config = dict(
    model='image classifier',
    train_examples=72500,
    grayscale=True,
    crop_scale_min=1,
    num_classes=4,
    norm='batchnorm',
    activation='elu',
    loss='cross_entropy',
    adaptive_grad_clip=0.05,
    cautious_weight_decay=True,
    decay_fraction=0.3,
    final_lr_fraction=0,
    weight_decay=0.1,
)
Rows from block 8 of a small image classifier, named by matrix and row number. Rows with one number belong to one channel. Each number is 50 + 10 x the weight over its row's rms, rounded and kept within 0 to 99. All counts start at 0.
After each channel's rows are labels from the 100 images, of 14976, where the channel reaches its highest value: "strongest on" is what is common among them; "colour at peak" is the nearest of a few named colours to the mean colour under the peak. Only what is clearly more common there than usual is listed. The data: rendered roads seen from a driver's seat, with toy cars, trees and houses.
# convs1: 3x3 conv, stride 2 (model.blocks.8.convs.1.weight, 96x96x3x3, each kernel summed), inputs 0-95
# convs2: expand pointwise conv (model.blocks.8.convs.2.weight, 384x96x1x1, transposed), outputs 0-63

convs1.86:51 48 47 48 49 41 30 44 27 38 35 51 45 48 50 56 54 75 46 56 35 30 52 36 50 48 48 52 34 49 65 48 45 33 46 46 40 29 48 41 47 24 48 36 50 49 48 54 43 49 53 65 68 57 36 44 50 41 48 47 50 56 50 48 46 54 58 40 50 29 60 31 50 50 40 52 48 44 40 51 58 53 48 50 47 51 32 53 34 31 47 74 46 44 42 43
convs2.86:50 50 50 31 50 50 50 50 50 50 50 50 66 50 50 50 50 30 50 50 50 50 50 50 50 29 50 50 23 50 50 50 34 50 78 63 65 50 60 50 50 50 54 20 50 34 50 50 50 50 50 50 50 50 50 50 25 58 27 20 50 50 50 50
strongest on: dashed white line
colour at peak: black

convs1.25:43 45 59 53 34 44 60 72 62 68 69 47 48 47 52 47 45 65 42 40 50 44 50 59 43 48 71 53 66 50 66 46 42 67 40 50 77 59 50 50 48 60 64 64 43 50 53 55 74 49 47 56 44 39 50 50 30 60 50 50 48 50 38 47 66 49 59 59 54 63 44 63 49 54 30 51 48 40 64 43 37 48 48 47 57 34 38 50 39 65 56 55 46 50 58 41
convs2.25:50 50 66 50 50 50 50 59 50 64 50 50 74 74 55 50 50 50 50 50 33 44 50 50 50 60 50 50 50 50 50 50 50 50 50 28 42 50 43 50 50 74 50 50 50 50 50 50 50 50 50 54 50 50 50 50 50 41 50 50 50 50 50 50
strongest on: double yellow line; dusk
colour at peak: black

convs1.9:46 45 64 58 45 50 69 70 64 65 63 50 46 50 55 50 42 74 50 39 46 33 47 60 54 45 61 52 66 45 68 46 50 72 34 47 73 66 50 59 44 55 59 63 53 48 51 56 72 52 57 59 47 43 50 46 37 52 48 48 43 49 52 47 62 46 56 55 53 65 46 69 50 58 29 49 47 49 64 39 45 48 48 52 64 39 37 52 47 65 56 73 50 47 48 48
convs2.9:50 60 69 50 50 50 50 50 50 61 50 48 95 70 61 50 50 41 50 50 50 50 50 50 50 67 50 38 50 50 34 50 50 50 60 33 46 50 50 50 50 67 50 50 42 50 50 50 50 50 50 50 50 69 50 45 50 37 50 50 50 50 50 50
strongest on: double yellow line; dusk
colour at peak: black

convs1.13:45 46 55 52 42 48 69 72 69 73 72 50 47 50 53 45 42 69 49 39 52 40 44 59 53 45 64 43 63 46 65 49 50 70 42 50 68 58 46 54 50 57 64 55 50 47 48 52 74 50 50 65 48 42 50 43 37 59 49 50 48 51 49 45 62 47 53 50 51 61 46 68 48 54 24 46 47 49 62 40 38 50 46 46 67 39 28 42 48 65 58 70 50 50 50 48
convs2.13:50 50 50 50 50 50 50 62 50 66 50 50 71 50 65 50 38 50 40 37 50 50 50 50 50 50 50 50 50 50 50 66 50 38 50 27 50 36 50 50 50 69 50 50 50 50 50 50 50 50 50 62 50 66 42 50 50 39 50 50 50 50 50 50
strongest on: double yellow line; dusk
colour at peak: black

convs1.52:61 57 38 46 54 45 43 52 38 46 50 46 44 31 50 64 56 48 38 64 50 33 50 48 57 45 52 50 40 56 49 50 35 47 52 42 45 18 43 38 50 48 56 43 50 47 46 50 53 49 52 46 68 57 33 50 75 62 48 34 53 54 52 47 53 61 47 31 50 39 69 41 52 36 50 52 52 32 45 54 66 50 43 57 49 70 18 53 28 43 52 49 50 50 39 47
convs2.52:38 50 50 50 50 50 50 50 50 64 64 50 50 50 50 50 50 50 22 50 50 71 50 50 41 38 50 50 50 50 50 50 31 21 50 50 50 50 50 15 36 50 50 55 50 50 50 50 50 50 50 50 63 37 24 50 50 50 50 50 50 19 22 50
strongest on: solid white line; dusk
colour at peak: black

convs1.82:46 47 67 56 55 51 63 78 57 68 55 46 55 45 56 42 48 61 49 44 40 57 53 56 48 51 77 55 61 43 69 52 46 65 50 54 66 59 52 61 54 56 62 63 50 56 54 61 70 60 58 52 36 38 53 49 37 61 55 51 50 61 50 53 67 39 58 64 59 59 50 70 49 61 42 57 53 44 63 49 36 50 41 48 71 36 57 54 42 65 55 69 45 55 58 54
convs2.82:50 75 50 50 50 38 50 69 50 64 37 67 63 79 50 50 50 66 50 50 50 45 50 50 62 76 50 50 50 59 50 50 75 50 50 50 36 50 50 50 50 50 50 50 50 61 50 63 50 50 50 58 50 68 50 50 35 50 50 50 50 76 40 62
strongest on: double yellow line; dusk
colour at peak: black

convs1.30:48 50 63 51 47 49 55 71 58 71 76 49 52 45 56 41 43 68 45 45 44 49 52 57 45 44 67 45 56 45 68 48 46 64 43 46 76 54 50 50 53 56 68 59 44 49 58 55 74 53 52 54 38 43 48 41 31 64 52 50 50 51 48 45 61 47 59 57 42 59 46 59 52 57 31 52 45 41 66 44 35 53 44 50 73 30 48 58 44 67 61 67 49 50 57 42
convs2.30:50 50 50 50 50 40 50 62 50 50 35 50 68 70 50 50 40 50 50 39 50 50 50 50 50 64 50 50 50 73 55 50 50 50 50 18 45 21 50 50 50 79 50 50 50 50 50 50 50 50 50 62 50 50 50 50 40 50 50 50 48 50 36 50
strongest on: double yellow line; dusk
colour at peak: black

convs1.10:45 49 70 55 37 50 61 64 57 73 54 41 52 45 63 55 46 68 50 52 43 42 51 60 50 47 72 54 59 50 74 56 44 63 48 47 70 55 50 59 57 55 59 62 50 49 59 69 74 51 58 58 45 52 50 49 44 54 51 50 52 66 45 53 70 44 60 67 59 62 49 68 60 61 41 51 48 46 61 40 42 60 47 50 56 50 42 50 39 63 74 68 45 42 54 50
convs2.10:50 50 50 50 50 35 50 79 50 66 50 50 74 74 68 50 58 50 50 50 61 50 50 50 50 50 50 50 58 50 50 50 50 50 65 50 50 50 50 50 50 66 50 50 50 50 50 50 50 55 50 63 50 50 50 50 50 50 50 50 39 50 50 50
strongest on: double yellow line
colour at peak: black

convs1.61:47 47 66 53 46 45 57 78 55 73 73 46 50 41 56 45 44 65 43 38 42 42 51 59 48 47 70 53 59 43 57 50 43 64 39 48 70 54 45 57 50 54 67 60 43 50 50 53 78 62 53 54 44 43 50 46 27 65 48 50 48 53 45 54 66 41 55 57 52 55 50 61 55 55 37 56 50 41 62 50 32 50 41 50 60 28 42 46 37 58 57 62 41 53 53 38
convs2.61:67 62 59 50 50 36 50 72 50 50 50 50 67 50 50 50 50 50 50 41 50 50 50 50 50 50 50 50 58 68 50 50 50 50 50 26 50 31 41 50 66 83 50 50 50 50 50 61 50 24 50 59 50 50 50 50 50 38 50 50 50 50 50 50
strongest on: double yellow line; dusk
colour at peak: black

convs1.56:36 40 58 52 36 46 59 71 68 68 69 50 47 50 49 48 44 65 46 41 55 42 47 59 51 46 67 55 74 48 67 41 46 72 45 47 70 54 48 53 48 60 62 60 51 49 50 54 72 48 51 54 47 45 50 45 38 65 49 57 43 50 48 47 60 50 57 58 49 65 40 72 48 54 28 52 49 48 68 39 40 48 50 49 65 37 39 45 52 72 61 59 44 50 54 43
convs2.56:69 50 74 50 50 50 50 57 50 58 50 50 59 65 53 50 50 36 50 41 50 50 31 50 50 62 50 50 50 67 50 50 50 50 63 50 50 50 50 50 50 71 50 50 50 50 50 50 50 50 39 56 50 63 50 50 50 50 59 50 50 50 50 50
strongest on: double yellow line; dusk
colour at peak: black

convs1.65:56 44 37 46 40 45 45 40 29 35 44 48 50 47 50 52 50 53 49 54 40 32 50 30 51 37 56 53 34 51 53 45 41 24 47 36 42 22 44 36 50 43 39 40 53 50 37 48 50 39 53 56 47 52 32 47 43 30 49 46 54 48 47 40 55 61 47 44 50 35 58 40 48 48 50 50 53 33 36 53 58 47 51 45 45 48 27 51 36 30 46 57 53 33 25 49
convs2.65:50 50 50 68 39 50 50 50 50 33 50 50 50 50 50 68 50 50 26 50 19 50 50 50 50 30 50 50 50 50 50 50 50 22 87 50 50 50 50 50 50 50 50 57 50 50 50 24 50 50 50 50 50 50 50 50 50 50 28 16 50 50 50 50
strongest on: solid white line
colour at peak: black

convs1.69:72 57 58 50 23 52 50 55 49 50 39 51 43 51 56 61 58 52 58 66 45 52 51 49 59 53 54 61 44 57 68 65 43 39 64 50 48 49 50 69 49 43 50 47 49 55 43 43 43 56 64 54 59 57 52 56 56 40 57 53 73 47 50 52 80 62 50 59 53 45 59 50 53 55 72 54 55 55 45 55 63 52 45 59 45 69 50 38 30 50 82 60 51 42 35 58
convs2.69:50 65 50 60 70 50 62 50 50 50 50 50 50 67 50 65 50 50 69 63 60 63 50 71 50 50 68 50 50 54 50 70 32 50 41 50 50 50 73 38 50 50 50 50 48 38 50 50 65 50 59 50 57 50 76 50 71 50 50 50 50 50 70 50
strongest on: dashed white line
colour at peak: black

convs1.45:55 56 50 50 57 47 47 52 48 50 49 44 69 49 62 52 56 46 51 55 39 84 61 53 49 68 57 70 49 68 46 74 50 50 65 48 52 42 56 61 52 50 46 52 42 70 65 50 56 74 60 50 31 51 62 53 50 57 64 50 60 57 52 59 62 50 50 54 64 44 50 49 50 56 54 64 57 45 48 69 50 52 44 52 50 55 82 60 44 49 55 50 53 68 43 58
convs2.45:37 50 50 50 50 50 58 50 50 32 50 71 28 50 50 50 50 67 50 50 50 50 50 85 50 32 50 50 50 50 67 33 50 50 50 50 50 50 50 50 50 50 28 50 50 50 85 65 50 50 50 50 50 50 50 71 50 74 81 50 50 50 50 50
strongest on: dashed white line
colour at peak: black

convs1.37:32 38 66 64 39 58 64 61 76 60 56 49 48 51 51 50 46 53 50 48 48 45 47 71 48 50 63 39 72 52 54 39 51 68 44 47 62 71 52 58 47 57 55 74 45 47 50 52 62 42 45 57 46 46 50 50 41 52 44 56 36 48 50 52 62 50 54 63 49 79 43 81 49 64 45 46 43 51 58 36 47 46 50 42 54 45 39 47 59 68 55 60 52 50 55 47
convs2.37:65 50 88 41 50 50 50 50 37 87 50 71 50 68 50 50 50 50 50 50 40 50 28 50 50 50 70 50 50 50 50 50 50 50 65 50 50 50 50 50 50 50 50 70 50 50 50 55 50 25 50 80 50 85 50 50 50 42 50 57 50 50 50 50
strongest on: double yellow line; dusk
colour at peak: black

convs1.51:40 34 61 63 40 62 55 55 49 51 50 42 50 65 45 58 54 50 69 45 43 34 39 60 48 54 50 30 49 64 50 49 57 49 46 58 50 56 58 57 50 48 46 54 40 50 56 43 52 47 38 52 64 56 59 65 67 47 39 75 41 40 39 54 50 50 50 67 33 50 55 54 49 60 52 46 62 56 48 33 64 49 72 36 46 62 41 41 77 53 39 50 67 45 50 75
convs2.51:50 60 50 50 50 50 50 58 37 58 74 50 50 50 38 50 67 50 50 63 50 50 27 50 50 50 70 41 42 50 50 50 50 50 75 50 50 50 50 41 61 50 30 65 46 50 50 71 39 41 50 67 50 50 50 29 50 50 50 65 70 68 50 50
strongest on: solid white line; dusk
colour at peak: black

convs1.83:63 50 57 55 51 53 43 50 44 42 34 58 43 57 52 54 55 47 58 59 66 72 53 53 58 37 61 54 43 58 53 50 26 50 56 52 62 40 35 59 49 45 47 50 55 32 49 45 55 46 68 41 58 57 50 56 59 36 72 48 65 53 43 54 68 67 50 59 58 44 62 50 47 52 60 55 63 39 50 62 59 55 35 62 51 56 60 45 17 47 71 48 33 50 50 59
convs2.83:50 50 50 61 68 50 60 67 63 50 50 50 50 50 66 70 50 71 62 50 58 50 50 68 50 50 65 50 60 59 28 50 50 50 42 50 50 69 59 50 50 50 39 50 50 50 40 50 64 61 50 50 59 50 50 50 50 64 50 50 50 50 66 50
strongest on: dashed white line
colour at peak: black

convs1.6:56 55 41 47 54 50 47 53 37 45 41 50 36 41 56 43 50 61 39 36 66 83 48 46 51 42 41 59 35 41 63 46 42 40 57 48 36 38 38 48 49 40 65 45 56 45 46 50 48 54 57 57 34 41 35 43 37 61 51 46 48 50 55 54 47 50 58 38 66 32 26 35 50 44 50 45 52 45 38 52 33 46 45 61 42 38 75 59 55 43 62 55 41 69 47 38
convs2.6:50 50 50 50 15 50 50 50 50 50 50 50 50 50 67 50 50 50 24 25 50 50 30 50 50 50 18 50 50 50 50 50 50 50 50 50 50 50 50 50 50 50 50 50 50 50 75 16 50 50 50 50 50 50 50 50 50 50 50 00 50 50 50 50
strongest on: dashed white line
colour at peak: black

convs1.0:54 53 48 48 48 39 40 51 37 51 51 39 48 36 53 56 59 45 44 65 48 50 47 47 62 44 52 50 34 54 43 60 30 47 55 38 45 26 48 41 56 36 50 37 53 48 32 59 50 56 48 48 58 56 42 41 76 53 44 37 65 50 56 42 55 53 53 44 53 44 69 42 46 44 69 50 40 21 44 56 57 55 31 53 47 80 50 46 25 45 46 48 49 47 34 50
convs2.0:50 50 50 50 50 50 50 22 27 50 50 50 50 50 50 50 50 50 23 50 50 67 50 50 50 50 50 50 54 50 50 50 50 50 69 63 50 50 50 50 50 50 50 50 50 50 50 50 50 50 50 50 50 50 50 59 50 50 50 50 50 50 50 50
strongest on: solid white line
colour at peak: black

convs1.42:49 53 63 52 42 46 56 70 57 69 52 39 52 42 60 52 45 62 50 40 49 56 50 60 50 40 63 51 60 35 82 52 41 60 50 42 75 53 41 59 54 50 60 56 53 43 50 63 62 47 52 61 47 47 50 47 22 63 67 49 48 49 54 42 64 50 56 57 41 53 46 55 46 49 34 62 49 39 52 47 41 54 36 50 73 37 50 52 43 59 78 65 46 44 53 50
convs2.42:50 50 58 50 50 40 65 79 50 50 50 50 76 50 84 50 50 50 50 50 50 50 50 65 50 78 50 50 50 67 50 50 52 50 50 23 66 50 50 50 50 71 50 50 50 50 50 65 50 59 50 57 27 50 50 50 50 50 50 50 50 50 50 50
strongest on: dashed white line
colour at peak: black

convs1.44:64 53 63 53 32 50 48 40 49 57 36 49 59 56 58 63 60 38 67 57 56 44 61 52 53 77 56 51 50 67 42 75 58 46 50 57 55 49 67 58 57 43 39 55 45 65 65 50 53 62 62 47 50 57 65 62 55 41 51 53 68 59 54 62 59 63 53 72 53 50 69 49 48 56 58 58 59 49 42 61 60 59 52 51 53 62 51 58 51 53 61 39 61 35 43 69
convs2.44:50 50 50 76 50 63 50 58 50 61 50 61 50 61 50 55 72 74 50 76 50 50 43 50 57 39 65 50 50 50 50 50 46 50 50 50 50 50 50 23 64 50 31 69 50 50 50 66 50 39 77 50 50 50 50 50 62 76 50 63 50 50 72 50
strongest on: dashed white line
colour at peak: black

convs1.67:50 50 50 50 50 47 40 34 36 37 20 50 50 50 50 52 57 81 50 56 47 52 52 42 52 48 50 43 46 54 76 50 47 36 66 50 28 42 50 47 50 20 33 48 52 46 50 48 38 46 54 74 47 54 46 52 50 28 48 47 42 50 50 51 39 58 79 48 49 43 50 41 50 49 51 47 54 50 36 47 50 50 50 55 34 51 59 50 49 37 54 72 53 48 48 50
convs2.67:50 50 50 36 50 35 50 50 50 65 50 50 67 62 50 29 50 50 45 50 50 50 50 50 50 50 50 50 27 50 50 32 50 50 67 50 64 50 50 50 26 60 36 50 14 50 50 50 50 50 50 50 50 50 50 50 50 50 50 21 50 31 50 50
strongest on: dashed white line
colour at peak: black

convs1.38:55 52 46 47 63 49 48 58 46 55 53 58 67 48 60 63 57 57 49 56 60 78 65 53 53 57 59 40 50 45 57 58 53 52 58 58 55 47 49 42 59 44 53 48 50 56 60 63 54 56 39 49 51 51 51 50 57 52 66 46 46 92 45 42 55 50 56 54 47 48 52 47 56 46 57 60 48 49 50 36 61 62 38 46 59 64 79 83 48 48 67 64 53 70 53 52
convs2.38:50 62 50 50 50 34 79 50 50 50 50 50 39 50 50 50 50 50 50 50 50 50 50 82 50 50 50 50 72 50 79 50 50 50 50 50 44 50 69 50 64 50 47 50 50 50 50 50 50 50 50 50 66 50 50 30 50 50 63 50 50 38 50 50
strongest on: dashed white line
colour at peak: black

convs1.59:37 34 63 65 40 60 62 54 74 59 51 50 49 56 48 45 45 52 53 52 43 36 45 65 45 50 53 28 74 52 50 40 55 60 49 54 59 76 51 58 49 58 50 68 47 48 50 50 52 35 44 52 47 48 53 50 48 50 41 69 30 47 47 52 55 57 50 56 46 75 45 76 47 65 43 46 50 54 56 32 49 47 64 45 48 50 31 44 65 66 49 53 57 44 57 52
convs2.59:58 59 81 50 50 50 38 50 35 82 50 68 57 63 50 50 50 50 50 50 42 50 24 50 50 50 50 15 38 50 50 50 50 50 64 50 45 50 50 50 50 50 50 73 45 50 50 50 50 29 50 78 50 70 50 26 50 50 50 58 50 50 50 50
strongest on: double yellow line; dusk
colour at peak: black